Weights of a small audio embedding model: log mel input, arch xception.
Rows from block 6 of a small audio embedding model, named by matrix and row number. Rows with one number belong to one channel. Each number is 128 + 24 x the weight over its row's rms, rounded and kept within 0 to 255. All counts start at 0. Numbers have three digits each. After the name is the row's rms in percent of the matrix's.
After each channel's rows are labels from the 100 clips, of 14976, where the channel reaches its highest value: "strongest on" is what is common among them; "peak in band" is the frequency band that holds the peak. Only what is clearly more common there than usual is listed. The data: single notes of 20 synthesised instruments.
# convs1: first pointwise conv (model.blocks.6.convs.1.weight, 240x240x1x1), inputs 80-159
# convs3: second pointwise conv (model.blocks.6.convs.3.weight, 240x240x1x1, transposed), outputs 80-159

convs1.200 112:141158120176137174158107107112157143111164065152160121149086121093130130102124094097181113092122122096147146108117138115143086154129144100120076111150158130095140133127157133118143155132117149118124113116115168147107121111127108065122118115
convs3.200 102:115148147142154150114140158126118138100137132070101085112163143139129130129136127156112130171164158125105191113135135103106110123133126122098190136118155146120157101143107121087138105134121114114147124102161178141116150143129131120114131157
strongest on: octave 2; short note; F#; note: F#2
peak in band: 250 to 500 Hz

convs1.38 121:196148132135105125108118133131137118172133140125101161100081133147157150076135107127131122095118136163139107125119119114103075178101152092135111089149098166125103126140132106117159142104118164151129099174143146110144118107116121111124111144
convs3.38 106:091161163143097167098118085114151119132112133135154145141132110139112142150118153148114097140108152132144161115116121099124095125127147125137115160131173114149105134137131120174121124092078100139098141146166160056111127087112153109097133131
strongest on: C#; sine tone
peak in band: 250 to 500 Hz

convs1.70 090:119117121097116120158114186116103152132127121145112183140137121126106116119119128125164178134170134145103126146158140132124132106121110128126170114134126088098145146100086107134132110124146101151217155125151166136142136130171130135122125156
convs3.70 091:117101152134096116138122121119192130109130121123145132162106117130109143123144101180102145133081111121070076113152134130166137115115135075139086138088118135094128142117123138154105133126161136195118121134161117131100173133113099144093145160
strongest on: short note; octave 6; F#
peak in band: 1000 to 2000 Hz

convs1.223 104:179143123123130176136130150150088124105142111135117136128161111069074083120109127085107137125090099104109158133119164161149134106111111135123168146140105141064142131115116142138151126086129131123123140121119132139098160125122190143152117184
convs3.223 091:140164132114122108132132067121114145123119068160188126148120121113174141117140092177152123103142209119118131164124194106116101108101139154117137160129145121131132182109142137088148083150157127106099082131153130145147148154135121119148123132
strongest on: decaying tone; short note; C
peak in band: 1000 to 2000 Hz

convs1.235 077:133147169159114131116121153133118131072136161059127084171150136148152093157141126098116122130147157132134088175098133114148120102113144133095089135129144127145096132159185128122112123082201151105124135136127175102127166114146119112098089149
convs3.235 081:122132095099086134146138134122164112117134158122147122154140112113078175117108129124121103113155166126102155099113146201128107133145081129174074154129164149106108160151144156149148116102135099110143092150110102158142098120121103112128106176
strongest on: D#; short note; octave 5; note: D#5
peak in band: 2000 to 4000 Hz

convs1.40 086:110110102124106108117112142144136154159125108109096124144150155152116162133131092081124141166147132097121156133115099163116138118166130103117108127101139121094139115159142118103155149064074104137120127097144133142161116152158132095154075079
convs3.40 082:134137205112114131091137133131109165096116175117148141155117114151117123095158093172153172103160095139125134125142120168156127124128138116183113112150143166172057123109110204162141117152147141122143128148096137131125105091131103130140130129
strongest on: octave 6; marimba-like; sine tone
peak in band: 1000 to 2000 Hz

convs1.216 090:128129187157130103133077147138085127162103103116129149152117140155083129176106112096106123118213106107103116156137088163141132114170094094105082105135162128187122160115149111120139103136108131129126151154111102151114095115129128143091147094
convs3.216 102:144111093141126113121122137108147129077131184079118102153130151139126087135123142155125117158097107118121166134141136098139127116130129129144124164178148127155117099090098168164157114133088159128145134197129156139109136126121124157146118137
strongest on: sine tone; octave 6; note: C6
peak in band: 1000 to 2000 Hz; 500 to 1000 Hz

convs1.194 115:119109150109127119128183129131073140148109113104101128116143118126133119129145153142126096115178137207170114104122109165173140075149153147146129106125163126161131135130158098038125113149106122127150132140140108108153121148139131113111150121
convs3.194 112:103149123105119117099106124126124124101136148093162117124152124138107123131185094153191132101118159121139150106082100122163103123153118125145168164090137083097109097121108106168175116105132159130153161124160108125119131135140109161108113118
strongest on: decaying tone; octave 2; bass guitar-like
peak in band: 1000 to 2000 Hz

convs1.178 081:156199131174130145135133116172084169132098116117104100131145090094144132133094153110153134161101123115152123164151124111131159126068106136117072181129119147170140122118091142143136132133146133082123155157129120129149113131114171160119156148
convs3.178 086:179131102120164152114117091131136152108151150129138104094099136146097107119141110105131131134158138146154139141147122130139129149142156153152102129129141151121123168126085146119153130160103134124144089113124145126136128143182151130150128076
strongest on: octave 6; sine tone; note: C6
peak in band: 1000 to 2000 Hz; 500 to 1000 Hz

convs1.197 095:105121147102113159129120145116112132174127142131125151100140089157158087146127141096120124120120132113124124132134097149146126101146103094095193109130154084136199097132118115129153134110169150075172184091106109127149133152112079108134141136
convs3.197 102:143127133150139114108102122141093154149113097150143118126147101135125070154147125053159092127157141130138128160153181156145114140141184155131118105115094164151108188151131137110163105134146131141141132155115089104105097144119097148131157137
strongest on: sine tone; pitch class: G; note: G3
peak in band: 0 to 250 Hz

convs1.23 102:161125143110061105105149146132162091118119135135136164101142144097136100110069124131146155128105106103123169098108130118128123118134143146147151117102119110134155119141128085133118138127135143156159100090125102101140094111158112061152129105
convs3.23 099:124099098104110123165151129132166136167136136142119135141101164130113155123125115146129162172164185144158039125166123138084118120135147151105109129111142125164120140127127136103156104137115117116116109090130139106120174060156120121104182153
strongest on: octave 2; short note
peak in band: 0 to 250 Hz

convs1.92 065:080108145138136124099124107131093101130109127134136181161151105153142138088153164169152102132110114108086193137152093156145109126148131100124116134195104106154115132103132133116103145150119119123151169120150121131131103106138120089132178183
convs3.92 059:161069104115089116141125139146108104158078143129086159125118159113154112090109097102136157095129159172145126126115109136116127159104078150146109148157160089130110081139111156114152139101107100123130087140155146155140113161095115185128108086
strongest on: sine tone; E
peak in band: 250 to 500 Hz

convs1.167 129:090114125143122158147118141146158096128153124134116141166110129148151168209124107099143103167104115153115107154110117132160132142124121113115122103111123119114123106134110123129145131127132186125142141119142139089132175184188096159142108115
convs3.167 116:159136086122132141124169132117109115141147180104175109119149133129156126118104114139120125127089130123101125124133126176114094144164077104133134141158154103117140140122095095132110142145135092139133131155111100088135156107139131201142092103
strongest on: short note; octave 2
peak in band: 500 to 1000 Hz

convs1.171 088:143177131113119136139120121149120165142137109151168152148181122177135073098123154131124091150181110114099128121121152084109119144128132140105174131117125133106140124100123152139090147097113170136172149111148144104148122128109088149151128123
convs3.171 098:116156158139138138146096184113125107084073096169104159132116107143128111168131110118101146118089122128126122138134104126123106105129109173131133112063139075131146135153134121108123151116102133080158142083096123111121132125151097190158130108
strongest on: C#; octave 2; note: C#3; note: B2
peak in band: 500 to 1000 Hz; 250 to 500 Hz

convs1.49 114:113136091122140132123118134124150127133170122087119131105141140145145134149116152134140143100079170116124132136142119113147158131143146134098139127110128094147099142105148120129135109103143131137151145098107094120119142119129147139098133184
convs3.49 111:150142127207144145168084132134122083151131149141156143170141119124124119130132111121149100113107182139125091133133131150146149110141182123129118090090111134104139133089143139128080142105148100095130130088095165127155154153133097120123113119
strongest on: short note; sine tone
peak in band: 500 to 1000 Hz

convs1.57 101:217112206155071113103153122127098132103126163152153136112126159149119183111123173114088167101105092153080127131135102114117143113142129144112148145136117107117112107125154125169100113163143094147149111150121113129135137129145114104125109164
convs3.57 096:075129114147114138159096095124126093156158152131151087098102125125148148134124101118126117098129083125156144106080140146089101146124141153121181135095161120133172138103109115154146142111128144106145150176130104145126159135103176117139117198
strongest on: octave 6; F#; note: F#6; instrument: sine tone
peak in band: 1000 to 2000 Hz

convs1.199 099:163155111134137118117121098132141102115105130158090152092094118114133143099143148118177146110175109125146119152159194148127150157132116137140126087121137155164114113124138132151122147147161164112135155148165138106161087101091110113095094123
convs3.199 096:102090109115171133105143122139145072108132125120175144128154095140129155156131103114143105135118168114106123115096117118139124151146130114139075147132120124085143137123145150087106141110120162168109087127114142096106107129133111135112105058
strongest on: sine tone; D
peak in band: 250 to 500 Hz

convs1.238 106:093115122142112091133129139126066140112141120150139139117125157126109144145109058134112113170122131123126091116084083160138123099090108165150134147125122142128120091105118111099116143136132150100131103108097148152095120119187095126120136111
convs3.238 108:124119132100133157131144130165083161123131138104092138100126115127149112136116084142142157141148113133150124124112174101141172131096082141122139143120178128071148139138140133183121139152154065120149104096105145150123139091123146089125122110
strongest on: octave 6; sine tone; note: D#6
peak in band: 1000 to 2000 Hz

convs1.169 103:130134107095120134094139125086127194143098171090117150091106131122158106104132079098104147129116118119111144145133126096132152122148130182120140128133132139157145112156119152148150167083121112114141102140096140093102133124124108102119105085
convs3.169 099:114096052162121119112106143139129123092071118131138171108108110133143144136117148193128141127117111127133131121118186145163082162116145166111115105163115128129127125161155115137141122109110116124102121116150138094143096131137126089147196147
strongest on: octave 4; B; note: B4
peak in band: 1000 to 2000 Hz

convs1.149 094:118120142092128128132130111092150129129126133112197092121125126122117194125156163115116113080113121076113125118134149114122153096142086116121161133136144129131115135164149132163104165137146114149114117137127126115150184107114127147152149110
convs3.149 106:133144125114134174139125147094134117154123143107144113142150147095092146163142167183174128151104107153080132146119166140160112113144159075123150144108123138109112144127132144154092138127135094162103132116106138107090117143117112101149094116
strongest on: short note; octave 2
peak in band: 0 to 250 Hz

convs1.53 095:159140116174145130145143120108125152132116127128082110137150124104156122085106145090148174108114133188142103110097135196166132160153119116135162133129141156108113129150098127113136114125144105109146155086122141068122128128126136170139135126
convs3.53 101:190082152103144139127086133127112104116171097159134181138126140099128101145146144105087170158115155104163136156116122108110126117175163146158155109138101138121129181095126109103105130100158133173117144105137113083107127117104134140141132168
strongest on: octave 2; decaying tone; short note
peak in band: 0 to 250 Hz

convs1.28 069:095126129132130123118117140104133188161130120090108132148114141153100141085118140117109148156130132152110077089088130115127114161115114131130146082130145116083124138113135123131124137150128165084072170116144153163129104140130131149126148132
convs3.28 069:148155160151162151133110146143121124105144142126102132158153102118124099144131107143103190107131128101114131151119173125121058112091137137129142095092094123187128080069138129117086133089125079116166137159136087156100129147118127134122139136
strongest on: octave 3; sine tone; note: C3
peak in band: 0 to 250 Hz

convs1.211 091:136107090097154177131106118108154086119162109102105105136162140101087136099125125151110132098106074141100142166114091129146066117157085138093128112119165119117153143161149131121102135133094143117154137084125113160132140120138129112130094150
convs3.211 097:103119153120150151120097134097131118088140127079087107085130145138144068159130102138134106081133105153129131158118152102131157123138125140177165103121117120104118161156117119175145098188112146107144127145088141110115138114095137097142164102
strongest on: short note; F#; octave 2; note: F#3
peak in band: 250 to 500 Hz

convs1.135 102:133120130113138127177128152111123103153131118180133128132145108135151163133155145109122119065155145140139076138109129094097129093114144129133186084125165116130106112152058152103150107126098162135117126103143120106126111131105203144122122119
convs3.135 099:190121103157117114119150149138108203160169154166163126128099112106147183148155140130138155096157162130123161151128133153112134152128079093130159145158153169147139143128093155138133110136123184057130093145137137116141113161174137151144138107
strongest on: octave 2; sine tone; note: E2
peak in band: 0 to 250 Hz

convs1.84 115:172087144164144088103130135148106144097133098127116104135150136137134128104108127109141105090098095140150114159156176139114103137126137120121134102128168119120145147100080159138139155127141142144137149141135140120120131134093137132159090139
convs3.84 111:174103113114117120116118152124104087123124193098074113136135127141138094135138117131101135127161134118128074163128150102130162131136160124143185090090112093106118128103142108156072109120093159107090105115113160107145104122116102100138111145
strongest on: octave 2; short note; C#; note: C#2
peak in band: 0 to 250 Hz; 250 to 500 Hz

convs1.42 085:158128133135102120095157122105115089136137132135123119084106106124112114163134105118075109147154113155119120114115082162148131057151151131101100153128108142092146144117119165112095121132096101103159117179104129131114163098104118152158151143
convs3.42 099:120106116117129130137114107143132119097097097102169131124142150121102148136163122131111127140114039120114128111113141180135085146136136184139110118118103111059110126158124094155134094089129145109085115097108124061134133118139108131143099130
strongest on: G#; sine tone
peak in band: 1000 to 2000 Hz

convs1.140 105:121111126181135117118110118126141131117116106124136129128117109121129076144151110130101115095085177177146130133168119096160176130133185117128126147151136086123127116165094130143137113108121105100072122133156163111136080103106110114125088138
convs3.140 103:095129155135098157113139145103100138124128087109126115146104173108165131145144104136076115119182141177127161120101076100094140154121113122139159129101091102111133105145119096123175156133103102123194089141127096126164129144162139134123095103
strongest on: octave 2; short note; A; note: A2
peak in band: 0 to 250 Hz; 250 to 500 Hz